python train.py --model="model that predicts nearness at each pixel" --image_size=64 --activation="relu" --kernel_size=3 --avg_pool_shortcut=true --muon_scale="match_rms_adamw" --lr=0.0016 --batch_size=64 --epochs=5.6
Rows from block 6, named by matrix and row number. Rows with one number belong to one channel. Each number is 500 + 50 x the weight over its row's rms, rounded and kept within 0 to 999. All counts start at 0. Numbers have three digits each.
# convs0: first 3x3 conv (model.blocks.6.convs.0.weight, 144x144x3x3), inputs 75-89, a 3x3 kernel for each
# convs1: second 3x3 conv (model.blocks.6.convs.1.weight, 144x144x3x3, transposed), outputs 75-89, a 3x3 kernel for each
convs0.52:500500500500500500500500500570500499500499457498497501499496503501501498501501500500500500500500500500500500523499498504505500497495500495471490534535501643546496500500500500500500500500500500500500500500500500500500520501513502999500914571499506500507501498499478417500546537521505501499462499500500500500500500500500500500500500500500500500500500500500551503498498488500499503500500500500500500500500500
convs1.52:500500500500501501499508504497499500475486498500477508500500500500501500488500500500500500500500500500500500508500501501501498495497494475492500430487484440499498500500500500500500501501501500500500500500500500500500498499500422182540501500501499370174500495499496495496501499502511500320500499459500500500500500500500500500500500500500500500500500500501500501501500500506506501500500500500500500500500500
convs0.55:500500500500500500500500500500498499502501536501502504519512534471500499417500451500500500500500500500500500500500500500500500500497498500480467500500500500501502500500500500500500500500500500500500500500500500500500499500500499500500506501499490245319460500500502502500496484500500500508500499499500500500500500500500500500500500500500500500500500500501491480500502496500501503500500500500500500500500500
convs1.55:499491500499500496500501500500506505500500500500499500502500500500500500500500500500500500500500500500500500532515501716502609540555516500500500500500500547500500500500500500500496502500500500500500500500500500500500499500500486486497499500501500499500501501499526501500499499500500500499548539512500500500500500500500500500500500501500500501486500504500500501485500501500502500500500500500500500500500500
convs0.57:500500500500500500500500498500500500500500511500501500501500505487504471442978388500500500500500500500500500500500500500500500500500500500500500500500500500500501500500500500501509500495490500500500500500500500500500500500500500500500500500500500500500499500501500514502499500500491500505501491486500500500500500500500500500500500500500500500500500500500500500500500528490486520500500500500500500500500500
convs1.57:500500501500500500500500500500498499500499500500500500500500501500500500500500500500500500500500500500500500500500500500500500500500500500500500500500500500500500999499500500500501500500501500500500500500500500500500500500500500500500500500500500500500500500500500500500500500500500500500500500500500500500500500500500500500892500500500500502500501500500500500500500500500500500500500500500500500500500500
convs0.58:500500500500500500500500500499498498499500501506505501498499492520500500497499500500500500500500500500500500500500500500500500500496500500547500499499500500539501500504501497500500497500494500500500500500500500500500501500500501500500501501500500500500500533507410500501498498500500500484504500501500500500500500500500500500500500500500500500500500500499500500498500501495501508500500500500500500500500500
convs1.58:500500499499500500500499500500501500499500501499497498499500500500500499500500500500500500500500500500500500502500500500501500500500501499499499499501500500508501501499500500501500500500500500500500500500500500500500501499494503500500501500499498498500502500500498496498500500499499500500502503500500500500500500500500500500500500501498500501500500500500501499501500499497500499500500500500500500500500500
convs0.59:500500500500500500500500500500500500500500500500501500501505501500501504496506436500500500500500500500500500500500500500500500500501500500500500500434501500516506500500500500500500500494479500500500500500500500500500500500500500500500500500501500500500500500502500555502500500500501500500500512480500500500500500500500500500500500500500500500500500500500500499500500500500474254500500500500500500500500500
convs1.59:500500500500500500500500500500500500500500500500500500500500500500500500500500500500500500500500500500500500504500500500500500500500500500500500500500500500500500999500500496500500500500500500500500500500500500500500500500500500500500500500500500500500500500500500500500500500500500500500500500500500500500500500500500500500532499500511500499500500500500499500500500500500500500500500500500500500500500500
convs0.62:500500500500501500500500500511503503500500454500495499505505499494500500500501500500500500500500500500500500500500486499502500500501494494490500504500413501538496499500496500500500500500500500500500500500500500500500498494497505501999514531502513501479513498476499499500505502497436503500499499500500500500500500500500500500500500500500500500500500500499502501230495502489499421500500500500500500500500500
convs1.62:500501500501501500504505499500505510501497498500500492499500500500500499498499500500500500500500500500500500498494498501495502499500499499508500499501499488504500500500499500501500500499497500500500500500500500500500501500499510506505500500502496500500505504500497500500500503505494500501499500500500500500500500500500500500500499501500497501498499499500499505500498495500499499500500500500500500500500500
convs0.63:500499500500500500500500500500500501497499500434496533501502442483501138500369301500500500500500500500500500500500500500500500500501500500500501499501500486495500500483505500500500500500500500500500500500500500500500500501499500499499500521500652500508533501505499503472504499505518498470500510501500500500500500500500500500500500500500500500500500500493495500337502500498499503500500500500500500500500500
convs1.63:487624510497498508528484501574503492499498500501499499496496506507511501547506495500500500500500500500500500500501494500500410501494497502505496504495500499501499495498499512503349499865493500500500500500500500500500501495502503501500500501497502501504496499496500499501500500502512500498497500501500500500500500500500500500499501497491387422501483498500383500499507505482493496500500500500500500500500500
convs0.64:500500500500500500500500500500500500500501500500500500500487497496514500494503526500500500500500500500500500500500500500500500500500500500500499501500500493499500500501500500500500500500501500500500500500500500500500500499500500499500489501490500500500503500617502500501502501500504498612502502525500500500500500500500500500500500500500500500500500500500500499500500500501508502500500500500500500500500500
convs1.64:506457476502484477500494495492503501500497499500498500497500501468499500500503477500500500500500500500500500501484501505498506500500501502500504500501501501500500500502496576500498332527501500500500500500500500500500499498488500500499500500500470500499459477500499500500478500502503495505500499500500500500500500500500500500506501683500485411531499288501537498518501505500500498500500500500500500500500500
convs0.65:500500500500500500500500500498499517502502511493495495501499493495504498497505501500500500500500500500500500500501500500500503499499500499510509476494505497492478505505508500500500500500500500500500500500500500500500499496501439458500785500502499502496668500486496497412513502498566501497490496255500500500500500500500500500500500500500500500500500500634516520415670483000472841500500500500500500500500500
convs1.65:500506500478500501496492506499506499500497508524504500500500500469483502501498500500500500500500500500500500500503483499500434498502499500497500429493503482500501500500500500501500500500502500500500500500500500500500500501000504503499499500500500500494500484499509505501503499504481468499500500499500500500500500500500500500500500500500500496500497501501502500505669500000502500500500500500500500500500500
convs0.66:500500500500500500500500500499500500471486482556519502500495999491478461497476478500500500500500500500500500500500500500500500500500500500500500487497498496500500501503505499499501500500500500500500500500500500500500500498496499500500500501500500496499499499500496502498491499499498529498498504499500500500500500500500500500500500500500500500500500500500499500500500510500500500500500500500500500500500500
convs1.66:501501501498506500436464486504522501505504498497501502277498498500501529445500501500500500500500500500500500498496481500499488499500503501500504500499501500500500500500501507501499500491501500500500500500500500500500438488498500500500500500500530525502500499500501500501494494496504488500500499472500500500500500500500500500500501502500501510499582502499500501501496500501500502500500500500500500500500500
convs0.68:500500500500500500500500500493496495493498501436495665500501501499500500499500499500500500500500500500500500500500500500499636500500566499500499496497509499497501500500499500500500500500500500500500500500500500500500505500502500499501498500501498501500500500601499496490499500499500500502501473486500500500500500500500500500500500500500500500500500500501510491500503501500499500500500500500500500500500500
convs1.68:500500500501503798504501462495496423498500499483499446499500500505501499499510500500500500500500500500500500395500473490502495479453500345489497478498482501500488500500500500500500459497499500500500500500500500500500603499499529502502522501500508484500370499501488498500489497502498499488502497501500500500500500500500500500500500500500500499500500499501502512499501500508512498500500500500500500500500500
convs0.69:500500502500500500500500500500502500500501501499492500500500501500506741584504537500500500500500500500500500500500500500500500500501500500500502496500501500511492498497719500500500500500500500500500500500500500500500500500500502500487460502510504500499500505500502500506507546498496500490503492501500500500500500500500500500500500500500500500500500500505499999499500499496504500500500500500500500500500500
convs1.69:500501502500494494506509498499500502499498500500500499500500502500501500500499499500500500500500500500500500500500499499498498500500498500499497498499500500500501500500500501500499501500500500500500500500500500500500500501502499497500500499498500500500499495501500499497499501501501502501500499505500500500500500500500500500500500500500501500498500500501500499502503500500499501500500500500500500500500500
convs0.70:500500500500500500500500500499500500500500501503508500493498491499496500449492591500500500500500500500500500500500500500500500500500500500501501500500500500502500500500497499499169502501503500500500500500500500500500500500500500501500501500499496500500503495501555500500500502499506499505594500510500500500500500500500500500500500500500500500500500500501500498498500000500469531500500500500500500500500500
convs1.70:500500499454500502499501500502499516499499500500499500498504506500494498504500499500500500500500500500500500500498500500499500500500500487500500456501500497500500505488507488000296500494496500500500500500500500500500502492498500484500499500500496500499499496369501500499502503519501500501500499499500500500500500500500500500499501475500572500500502500499502500499500500500501499500500500500500500500500500
convs0.72:500500500500500500500500500500500500500503501501501502501692587517548534950633544500500500500500500500500500500500500500500500500500500500500500500507517499500500500499519499500478500500500500500500500500500500500500500500500500500501500500502501496500501500500471498493511499500503502500498496500500500500500500500500500500500500500500500500500500500499497503500500497500500504500500500500500500500500500
convs1.72:500499502500490484500500492485496501475482499501516519498394128501471281502465501500500500500500500500500500498502498506493530506507501530233531509501502500500502500491500500501500500499491500500500500500500500500500000500500000499502506501500500519524499501518500499501496497501502502509486500563500500500500500500500500500500500500499500501498498508500483506494484502498499498500500500500500500500500500
convs0.73:500500500500500500500500500500450492500481498497488435502524496500501496503492526500500500500500500500500500508500500501500500687500500499502500471473500500499509500498489500500500500500500500500500500500500500500500648498501652501500536500499474499500497497496496500498265497496496500500500466500500500500500500500500500500500500500500500500500500500533501503500501502487497501500500500500500500500500500
convs1.73:500500500500500553498500499500604499501501500501441482500500500500500500500499500500500500500500500500500500499495492501489249500501504499500499501453498500498499500500500500500500501500499500500500500500500500500500677662638501502529505450500501499500499499500501499593500500501498500500500500514500500500500500500500500500500500500500501500500501487500513500500505497501501500500500500500500500500500500
convs0.74:500500500500500500500500500490479493500496499501499500501500497500499499500499500500500500500500500500500500500502504500952503500500500500500500500499499498490500500500501500500501500500500500500500500500500500500500500505483500585574500500493501915553527637500499502504499494494500454502487494502500500500500500500500500500500500500500500500500500500501502425498501500501491499500500500500500500500500500
convs1.74:500516699503526521441501856500500500453500498494499499500500500504508500498500499500500500500500500500500500501516449842525507525567501498500500500503499464507499500500500500500500587500500500500500500500500500500500223248501706512480500504506498510522830584638528905501488419497494497479490513447500500500500500500500500500500500500500500500500499500444505501415457606528499499500500500500500500500500500
convs0.75:500500500500500500500500500500500499500500501326498498413496576497505561503499666500500500500500500500500500500500500500500500500499499499501500496500504495454497488497472499500499500500500500500500500500500500500500500500499502500501498500500499477500504369502500416495499487461497565500504506498500500500500500500500500500500499500500500500500500500500583446501470500500500492500500500500500500500500500
convs1.75:500503502504502500500500500504499495500499500500500501501500511502497500499500500500500500500500500500500500497500499499499500500500499498499500498500500514501501498498500497490502507653508500500500500500500500500500499500500500499500499500500499500500501502500500500499501498500498503502499500501500500500500500500500500500500499500500500496502500497500500498500499499500500499500500500500500500500500500
convs0.79:500500500500500500500500501501501500500500499492498471500503503500506494644500312500500500500500500500500500500500500499500500500500500500502500501501525503500498496492482500500500500500500500500500500500500500500500500500501494523501518500500503502502500500504501500500500500500500500500500505500500500500500500500500500500500500500500500500500500500499499500493502499505499500500500500500500500500500500
convs1.79:500500500504500500499500499499507500500497495501500500500500500500500501500501500500500500500500500500500500499499501500499500501500499499497501501497500500501500500500500500501500500498431500500500500500500500500500500500500500501500500500500501500500500500500500500500500500500496500499500500501500500500500500500500500500500500501501500500500499999500500500499501501510500499500500500500500500500500500
convs0.80:500500500500500500500500500462502501438491498501503502502499479501500500499497498500500500500500500500500500500500499499500499501499500500500501498458480524999541497495500500500500500500500500500500500500500500500500498499504502501499501505499501500500458497498490498499501499498483494498496511501500500500500500500500500500500500500500500500500500500512473500502491499002501497500500500500500500500500500
convs1.80:500500499499498500497500530500502502498498493520500499499500498496500499500498501500500500500500500500500500498999698501501502503498501510794509479600500496504509500502501495502506499500498500500500500500500500500500481412455505501495500500502500500582500509609500499499500498497500485507500507501500500500500500500500500500500501500499500498500501505502501504503500499500547849500500500500500500500500500
convs0.82:500500500500500500500500500500500500501501501244253000473513508509537571470499500500500500500500500500500500500500500500500500500500500500500499500500500500500501533531999500500500500500500500500500500500500500500500499495500500500496500500501500503499503500502499502534500504500500500502502509507500500500500500500500500500500500500500500500500500500500500691500500494503316501500500500500500500500500500
convs1.82:498535535500580506199502610509438468498500500500499500498501497500503487501499500500500500500500500500500500493499499500500500500501501497471498499500500500500500495500500459499496125505528500500500500500500500500500501502537500500500500500500493499499500500499500501500500504471473500501500499499500500500500500500500500500500500500499499502499500500500533091503494452381500500500500500500500500500500500
convs0.84:500500500500500500500500500500500498500500500500500500500500500500500500500500500500500500500500500500500500500500501500501500500500500498488491453427439500500500500500500500500500500500500500500500500500500500500500498494495500500500500500500501502502500500500500500500500500500500500500500500500500500500500500500500500500500500500500500500500500500497499500500500500500500500500500500500500500500500500
convs1.84:500500500500500500500499499500500500500500500500500500500500500500500500500500500500500500500500500500500500500500500500502500443497501500500500500500500500502484500500500500500500500500500500500500500500500500500500500500500556567532501501520500500500503502501490495488500500500500500500497500500500500500500500500500500500500500500500500500500500500500500500500500500501500500500500500500500500500500500
convs0.85:500500499500500500500500500499501491497475492510509508541484279500512500501494499500500500500500500500500500500509500501501500498500499493499500501500502505500500500493471500500500500500500500500500500500500500500500500500502501543500500491499502582499475500502502501551501495497501501518504512517500500500500500500500500500500500500500500500500500500573491527822484499374499502500500500500500500500500500
convs1.85:423502497479488501498497500503500505500533500500499500498499510499496495497499499500500500500500500500500500500500496498490428502501500500497500503498500500501500485499501511498505999502500500500500500500500500500500499500500496500493505509501499498500498506498504501557497501500504500504474502501500500500500500500500500500499499500503499475501501483523490501348497495506404501500500500500500500500500500
convs0.87:500500500500500500500500500500495500502503502492489090437497498497660500499500497500500500500500500500500500500500500500501500501500500500499500508499500495492502498496579500500500500500500500500500500500500500500500501502500499498501435501467500501499498626499503492500497500501503607500500500500500500500500500500500500500500500500500500500500500500499499498500501505503500500500500500500500500500500500
convs1.87:498439496495494500500500499500488499512500499502504512500500496500494494499500500500500500500500500500500500493499484498499500499494504497506505499501500500498499500497498495498375617500818500500500500500500500500500500500496500502501500500497501490499505500500500499499501498502493501538498501491500500500500500500500500500500500495471652500445505471501503540532456502500500503500500500500500500500500500
convs0.88:500500500500500499500500500500500500500500500502500500500513532498499496496463458500500500500500500500500500500500500500500500500500504498500500494501500498497498499499499502499496500488496500500500500500500500500500500500500499501500501500509497547501499502502500500557498495500498460498523501489500500500500500500500500500500500500500500500500500500500500500495502498500497470500500500500500500500500500
convs1.88:500500499500500500499499500500501500500500500500500500498498498500500500500501500500500500500500500500500500552502500502501500500500500499500501500486501500500500499499500505504501501501500500500500500500500500500500499500501500500500500500500497500501500500500500500500500500500500500500500500500500500500500500500500500500500500500501500495501500498498500501470500501557498500500500500500500500500500500
convs0.89:500500500500500500500500500500499499501499499507521500500487494454463476501493999500500500500500500500500500500500500500500500501499499501500500502502500501500500498498499500500688500500500500500500500500500500500500500500500500499499501499498500500470510500489484492441500507500505506500500481491500500500500500500500500500500500500500500500500500500500500499500498500497500500500500500500500500500500500
convs1.89:498501178512509463501501499544497545498501504511503504000243500455483502500430501500500500500500500500500500496499503500501502508511501504503499503522500500503500500500458501506500505507475500500500500500500500500500500499499502498500500500500500504500496501500496503504505491481502500500500501499500500500500500500500500500500500501501501505501499498503496497500499495499498500500500500500500500500500500
convs0.91:500500500500500500500500500502500502445475484474494504495478502498498498512499498500500500500500500500500500500500502500500499499500500500510504500500501492464561501500500500500499500500500500500500500500500500500500500500518500502499331499500504499500491497491514499500493497500475570503501500502500500500500500500500500500500500500500500500500500500500496541500355498943500526500500500500500500500500500
convs1.91:520518509501533507537526500499500500504509503108449496497497500501500497502502497500500500500500500500500500500497492502503500477495492508505514515497495492501500500499500499500501496499496500500500500500500500500500492501507502498491391492499500500498499507503499499501497500501500499500470500500500500500500500500500500500500500500500500501502531506487500496586409501763499423500500500500500500500500500
convs0.94:500500500500500500500500500501500501500495500470460375395367349500499498503500499500500500500500500500500500500500500500500500502500500500500499499499500504483500508507579499499498500500500500500500500500500500500500504501500507501500504499693500498500499500499499498490501500508496497500497499496500500500500500500500500500500500500500500500500500500501502509499535501443468500500500500500500500500500500
convs1.94:497500500438483585497491500502487500502499456498526501499435458494497499497497499500500500500500500500500500498498498545492499500499503506500499510500336499498500500500501498499501543495499500500500500500500500500500562502498516504500510504492502515508501514518499499497549576501500502500501501493500500500500500500500500500500499500502500478500499500550500492515496498432489493500500500500500500500500500
convs0.95:500500500500500500500500500500500500500500500500500500503499498501507500507569509500500500500500500500500500500500500500493500500500500500500500500500499501500496500500500500500501500500500500500500500500500500500500500500500500500496500500500500500523497477509502559501500500504500497500512516502500500500500500500500500500500500500500500500500500500500500500498500500501494500500500500500500500500500500
convs1.95:500501539500500500500500500500500500499496498500500500499489499500465500500500500500500500500500500500500500501501501500500500500500500500483500491476500500500500497499500500500500500500500500500500500500500500500500500499500500499500500500500500500500500500500500500500501501501500500500500500500500500500500500500500500500500500500500500500500500500500501500500500500500500500500500500500500500500500500
convs0.96:500500504500499499500500500495500500500499438515509491499494558456499474500497499500500500500500500500500500500500500500500501500498495500501500500502501498483382500500503501500503500500500500500500500500500500500500499500499501500502500495489499501506502503500500502481500500504493501339507522503500500500500500500500500500500500500500500500500500500528501602499491508999499502500500500500500500500500500
convs1.96:499503502505505488507502498494498499501503511521500504524538500497508634497502549500500500500500500500500500456493492465498501499499500489495498500500500498502500501499501504502496505502522500500500500500500500500500500500500491491500500498500502484482496494500507500500500499500498490502498498499500500500500500500500500500499501500191748490491508499478215500499507500519501493500500500500500500500500500
convs0.97:500500499500500500500500500525556506516529355502504498453501502459500501500414500500500500500500500500500500500500500500499505500500500498498499497518527502484489500499495500500500500500500500500500500500500500500500500502503501499431508502658507508502500501513497499303500498499458500508505513435500500500500500500500500500500500500500500500500500500705503512504502498500506500500500500500500500500500500
convs1.97:498492413501500483515502506505499521507574570499500424499500505500490500501501488500500500500500500500500500483469386501499485500500500484500500498499501500500500501500500500501500498502498500500500500500500500500500504501491502500504499500501500446495499500500500499500463502505500498503502500500500500500500500500500500500500502500500471501560499525500500501501503506501444293500500500500500500500500500
convs0.101:500500500500500500500500500497498500500501506501500515503503501883518256546721599500500500500500500500500500500500500500500500499500500500497495500500499501508503500493358500500500500500500500500500500500500500500500499500500502500501500500501497507500500503501442499500489614498500563510502499494500500500500500500500500500500500500500500500500500500499500498500500501501512491500500500500500500500500500
convs1.101:440500496498506501499499499469827501500500494499499500538499499542501501500501501500500500500500500500500500499498500498497500501500500501501500500500499500501500500500501501502497462501645500500500500500500500500500500498501500500500500500500494502670501499499499500500503500500500500500500500499500500500500500500500500500500500498500500519498498496499500498496497503505500500500500500500500500500500500
convs0.102:500500500500500501500500500500500500502500505496491499501501499242499999501472882500500500500500500500500500500500500500500500500500500500500500500499500501501501500500501500500502500500500500500500500500500500500500500500500500500499500504501538502500501500501501501456502501492493501499495499432500500500500500500500500500500500500500500500500500500500500520500500482499500499500500500500500500500500500
convs1.102:644501500485492505500501499504500471497502511500500499514510581000510716502500499500500500500500500500500500502394478500500500500500500500500500500500500500500500500501507511494505537501514500500500500500500500500500500501499500500500500499500473498500500500500500500499496505501500498500498500504500500500500500500500500500499491502499515498713497501499498500500468498501501500500500500500500500500500500
convs0.103:500500500500500500500500500501500501478465497474494498474499000478499050497418035500500500500500500500500500500500500500499500500500500500501501498500501500500500501499502500500500500500500500500500500500500500500500500500500500499558499500501497487498503503499500503268499502860496535499503528506500500500500500500500500500500500500500500500500500500500499503500503574496500508500500500500500500500500500
convs1.103:501501509506501498526499503435500501464499512500491500500501501491500313498420352500500500500500500500500500498501509498489520501501504436501501470495497290495499499500490484499498498500493500500500500500500500500500500502495502500519498501540501482498498499500503499500501500542499500500497509494500500500500500500500500500500501489501499494500496494509500502489506506507519507500500500500500500500500500
convs0.104:500500500500500500500500500500500501500500500487479499499496000513438179500499093500500500500500500500500500500500500500500500500500500500500500501500500502483496501500500500500500500500500500500500500500500500500500501500500500500500500500510501497501499495498480498507505502500492501501491500499500500500500500500500500500500500500500500500500500500500500501500486500500496499500500500500500500500500500
convs1.104:498508511494509498543504495502499464501509501500500499582490497676706510500499537500500500500500500500500500500501506497499491499500500483502500500500499510500499500500433497500493481511496500500500500500500500500500501500492500499499500500500540494499501497454500500501500500499499501499501501499500500500500500500500500500500499503500500498499496499502500494501501487500507507500500500500500500500500500
convs0.106:500500500500500500500500500500501503500499500500500500500499479500499499500499501500500500500500500500500500500500500500501500500500500500500501499500500496487499500503505500500500500500500500500500500500500500500500501500500501500500500499500500500501500504502500500500500500502500499500500499499500500500500500500500500500500500500500500500500500500500501509501500500500501502500500500500500500500500500
convs1.106:499500499500513539502502499495497501498491501456467470500498500500486499500500500500500500500500500500500500509537532514506522502500512494500498490495491501536521500501501498500500499500500500500500500500500500500500495491500501490506500463503501499453503500500506497496501504499495498499500503500500500500500500500500500500500500500500500501500500499500499500501500500424499500500500500500500500500500500
convs0.108:500500500500500500500500500500500500500500500500500500468499498491516575500515499500500500500500500500500500500500500500500500500500500500500500500499500500504500500500500500500725500500500500500500500500500500500500500500500500500500500500500500496500499500500500500500501501500500500500500500500500500500500500500500500500500500500500500500500500500500500500500500500500500499500500500500500500500500500
convs1.108:498500502499499500500499497501501498500499501499500501500500499500500500497497499500500500500500500500500500502499502502507500503501501501500500503501501500504501499500500498500503502500500500500500500500500500500500498495499498499499496497499501500503487492499499501500500501501501500500499500500500500500500500500500500500503500501499500500499499499500500499501500500500500500500500500500500500500500500
convs0.109:500500500500500500500500500501500499522518499500500492493505494500506481599498501500500500500500500500500500500500500500500500500500500501500498499507501503501500501500498540503501500500500500500500500500500500500500500500500513500501500500501500499501505504501746535499500500501498504491502504502500500500500500500500500500500500500500500500500500500505500496500499486495502502500500500500500500500500500
convs1.109:520494496503505505500500500498493499500492500500498500492462499496500500500500500500500500500500500500500500500497535504500521503501501500324499454407501499499500497467501498291575499500503500500500500500500500500500499499497500495499499499500500502443501499507499499500500500502507501501503500500500500500500500500500500500500502497497462498500501498496635498500499496500500500500500500500500500500500500
convs0.112:500500500500500500500500500500500498502501498498497999498502506489496501494490499500500500500500500500500500500500500500500500500500501500500500502500514502499495453440853500500500500500500500500500500500500500500500500500500500500500503507502550500498497500490495492483500485500499501497502500498500500500500500500500500500500500500500500500500500500505479692501497497498504438500500500500500500500500500
convs1.112:500500521464498499486491391217410500465490501507500500498500500499503502501498502500500500500500500500500500500480500500475497500500500503502493500500499498498499501500500500500500503607488500500500500500500500500500500499502502478500500497507500499496506498565500497488498499500501498475499500503500500500500500500500500500500500500500499502496310503505485500514573500467500485500500500500500500500500500
convs0.114:500500500500500500500500500501500501502505563488946499524537540500498501502501500500500500500500500500500500501500500500500500500497501541504530500500624501929771499500499500500500500500500500500500500500500500500500500500500500493516497501501499498502491475500657501501499489499500498489499501495500500500500500500500500500500500500500500500500500500496498334500499433501506504500500500500500500500500500
convs1.114:500492499477493498458432433501181486499500434500522554500500500502501502504501500500500500500500500500500500500500500500500502500500499583558510716560500506500499500500500499502499485477556500500500500500500500500500500501499500500501500501500498543500500494493500538503511498477488508502497622500500500500500500500500500500500505500527500507505500500517501500405498497641530503500500500500500500500500500
convs0.117:500500501500500500500500500504502501615546549511515548506505473500499479500501499500500500500500500500500500499500500500504504497498501501499499503525999500498504499500491500500497500500500500500500500500500500500500499496496496528502498499501500501505497493498457462502499502500497499519500498505500500500500500500500500500500500500500500500500500500501537507512386511516498352500500500500500500500500500
convs1.117:500498499499500499500493491500500502515503500498499499500500500501502498502502499500500500500500500500500500496499499502502502495500500770503500553499500502500500500499500500500502498495512500500500500500500500500500499498498499500500500500500492500501499500500500499500514499496499499502500499500500500500500500500500500500500500500500500500500532501501500499501501500501505502500500500500500500500500500
convs0.118:500500500500500729500500500500500499503502293498498454502500506520493498500499427500500500500500500500500500500500499500500500498500509502502500498504503505502496500501501500501345500500500500500500500500500500500500500501499492501499502495501508500502499499504499504501500495499497499511501495499500500500500500500500500500500500500500500500500500500500499498499497999476486494500500500500500500500500500
convs1.118:502503500501502501500500501500499500500500500500500501499500500500500499499500500500500500500500500500500500499499501500500500501500500500499500501500500500500500500500501499499500501501500500500500500500500500500500500500500500500500500500500500501500500500500501500500500500500501500500500500500500500500500500500500500500500500500500500500501500500501500500500500500500500500500500500500500500500500500
convs0.120:500500500500500500500500500500391489500400474500492496502511551501500529500500499500500500500500500500500500499500500499499500502500499502498498518519503490468498500500500500500500500500500500500500500500500500500500500501500493500490502500499515529499509500500500493498523501503518499494507500497500500500500500500500500500500500500500500500500500500501497530502501501505514500500500500500500500500500500
convs1.120:499500499498500501498481500454482500501544503502456477500500500542500500574496504500500500500500500500500500473391473492498483481390501388500499489417498465406501500500500500500501499499500500500500500500500500500500484473524461498515496498508497491507494482510508501500497500502495500502492500506500500500500500500500500500500500500500500500500500501500501531486500504466500503500500500500500500500500500
convs0.121:500500500500500500500500500502500500501503502492492490500486502493492502501498497500500500500500500500500500500500500500500501501502500500500500721499501785496496502502501500500500500500500500500500500500500500500500500500500499499500501510522483496496500498497500500499623496500500498491501491498500500500500500500500500500500500500500500500500500500500501500500500503509500501500500500500500500500500500
convs1.121:500507507496501501501536499513522503506496497503502500387505500435501468472445498500500500500500500500500500501484495523507501500500501562539000511498410495496500500498501502499499499502503500500500500500500500500500500082501501494478500500499431501500495495501500498501499501499499446510500500466500500500500500500500500500500500500500498500500505548501500502562499500819518521500500500500500500500500500
convs0.125:500500500500500501500500500499499499499497497494504132501330172464500498508558999500500500500500500500500500500500500500500500500500500500500501498499497500500498501500735501501503500500500500500500500500500500500500500500500500499499501500500501502500500501501502520503500501499500500497495441502500500500500500500500500500500500500500500500500500500501500528500500509503501436500500500500500500500500500
convs1.125:476498497500501499501501500495474496499499499501503503501501505500500500499499500500500500500500500500500500496504502497499496498500501500500500500499499507504498464500503497497493725569537500500500500500500500500500492297500501522501499500501500500499500504499500500501500499498501499499499502500500500500500500500500500500500506497500497498502504518501500499503502504500500500500500500500500500500500500
convs0.126:500500500500500500500500500499500500501528501503501433500471407500482361499318240500500500500500500500500500500500500500500499500500499500500500537504501504501502481478999500499501500500500500500500500500500500500500500500500413500500499501500500502500542509501504426496503502499999507482469465502500500500500500500500500500500500500500500500500500500500509499500500502500500500500500500500500500500500500
convs1.126:501503503503508498515516502500389421498500498499496500500500501499500506495506501500500500500500500500500500454500482496501501499499504500501497490501501500498501500501501497499429500574495500500500500500500500500500510500497472504499505500493555493493503497487502500500431293499504499485500500545500500500500500500500500500502501500502500501496475506504479492502497449463501499500500500500500500500500500
convs0.127:500500500500500500500500500495487499500500494500500445502502500531507500505505498500500500500500500500500500500500500500500500500499500500499491500500499499495485501501501500499500500500508500500500500500500500500500500500500500501501504511499500500500505517500500500500500500498499462467496500491500500500500500500500500500500500500500500500500500500500500500500497498502503501500500500500500500500500500
convs1.127:422506999500497500500500458500497500500500499500500500501500501500500500500500500500500500500500500500500500497501500500500500500497500500500500502500500500500500500499518500500501497500501500500500500500500500500500488478500501500500499500500502500500505500501500504500502500499504513499474501423500500500500500500500500500485495498500499500500500500501499500500500500497499500500500500500500500500500500
convs0.129:500500500500500500500500501500500499500501501511500500497501507501473499510492486500500500500500500500500500500500500500500500500501500500500500500490501500497501500500500502499500500500496500500500500500500500500500500500500500500500499500500502500500498500500497503609500499500493501502410525489500500500500500500500500500500500500500500500500500500500500500500503499500506511500500500500500500500500500
convs1.129:500500492500500497500500500500500500500500500500500500500497500500500500500500500500500500500500500500500500502500501500500502500500500500491500501500500501500500742437499492500513500500502500500500500500500500500500494500500500500500500500500496500500500500500500500500501500500500500500500500500500500500500500500500500500645510499500500500500500500404504499499500500500500500500500500500500500500500500
convs0.133:500500500500500501500500501500501502500494524497499500503505499500497499451455493500500500500500500500500500500500500500500500500501501499499502512501496499500499500501499498422859499569411500500500500500500500500500500500500500500500502524499500500499505499500501505466497502500501498497436509500500500500500500500500500500500500500500500500500500500496502499551472821583671202500500500500500500500500500
convs1.133:500500500500500500500500500500500500500500500500500500500501500500500500499500500500500500500500500500500500499500500500500500500500500500499500500500500500500500500498499500500500500501500500500500500500500500500500499500500500500500500500500500501500500500500500500500500500500500500500500500500500500500500500500500500500501496500500500500500500500500500494500500500500500500500500500500500500500500500
convs0.135:500500500500500500500500500499501497500507506999642519500499496516500432502500106500500500500500500500500500500500500500500500501501500496497501500529508502501500470431376500500500500500500500500500500500500500500500500500501485492500242501501493499500501499500499511502499497501502500500542519503500500500500500500500500500500500500500500500500500500498506496496495500519506497500500500500500500500500500
convs1.135:500500501418486492463500496272360000496499501502501500479500499501501501519518517500500500500500500500500500500500492507501501499500500652562502528500501500500500500500500499500500504498303500500500500500500500500500498499499501504500500521500481457488501499500500500323506510510482501500500496488500500500500500500500500500500500500500499501517509713503501500501551500602502502500500500500500500500500500
convs0.136:500500500500500500500500500506505513500499498500500497494500500500500498500490500500500500500500500500500500500500496500507510500501509503517502505500500501500500500500500500500500500500500500500500500500500500500500500500504502500499501500499502502483500500365498500500503669722501499567500488497500500500500500500500500500500500500500500500500500500403500489500479501500501500500500500500500500500500500
convs1.136:500500500500499500501500501501500501500500500500501500500500500500500499500500498500500500500500500500500500495501500496498500497498499499503500500500500554513500500500500500500500500500499500500500500500500500500500385411500070498499314499499504502500503497503499498501513512500582507500874503503500500500500500500500500500500500500500500500500500500500500500500500499500501500500500500500500500500500500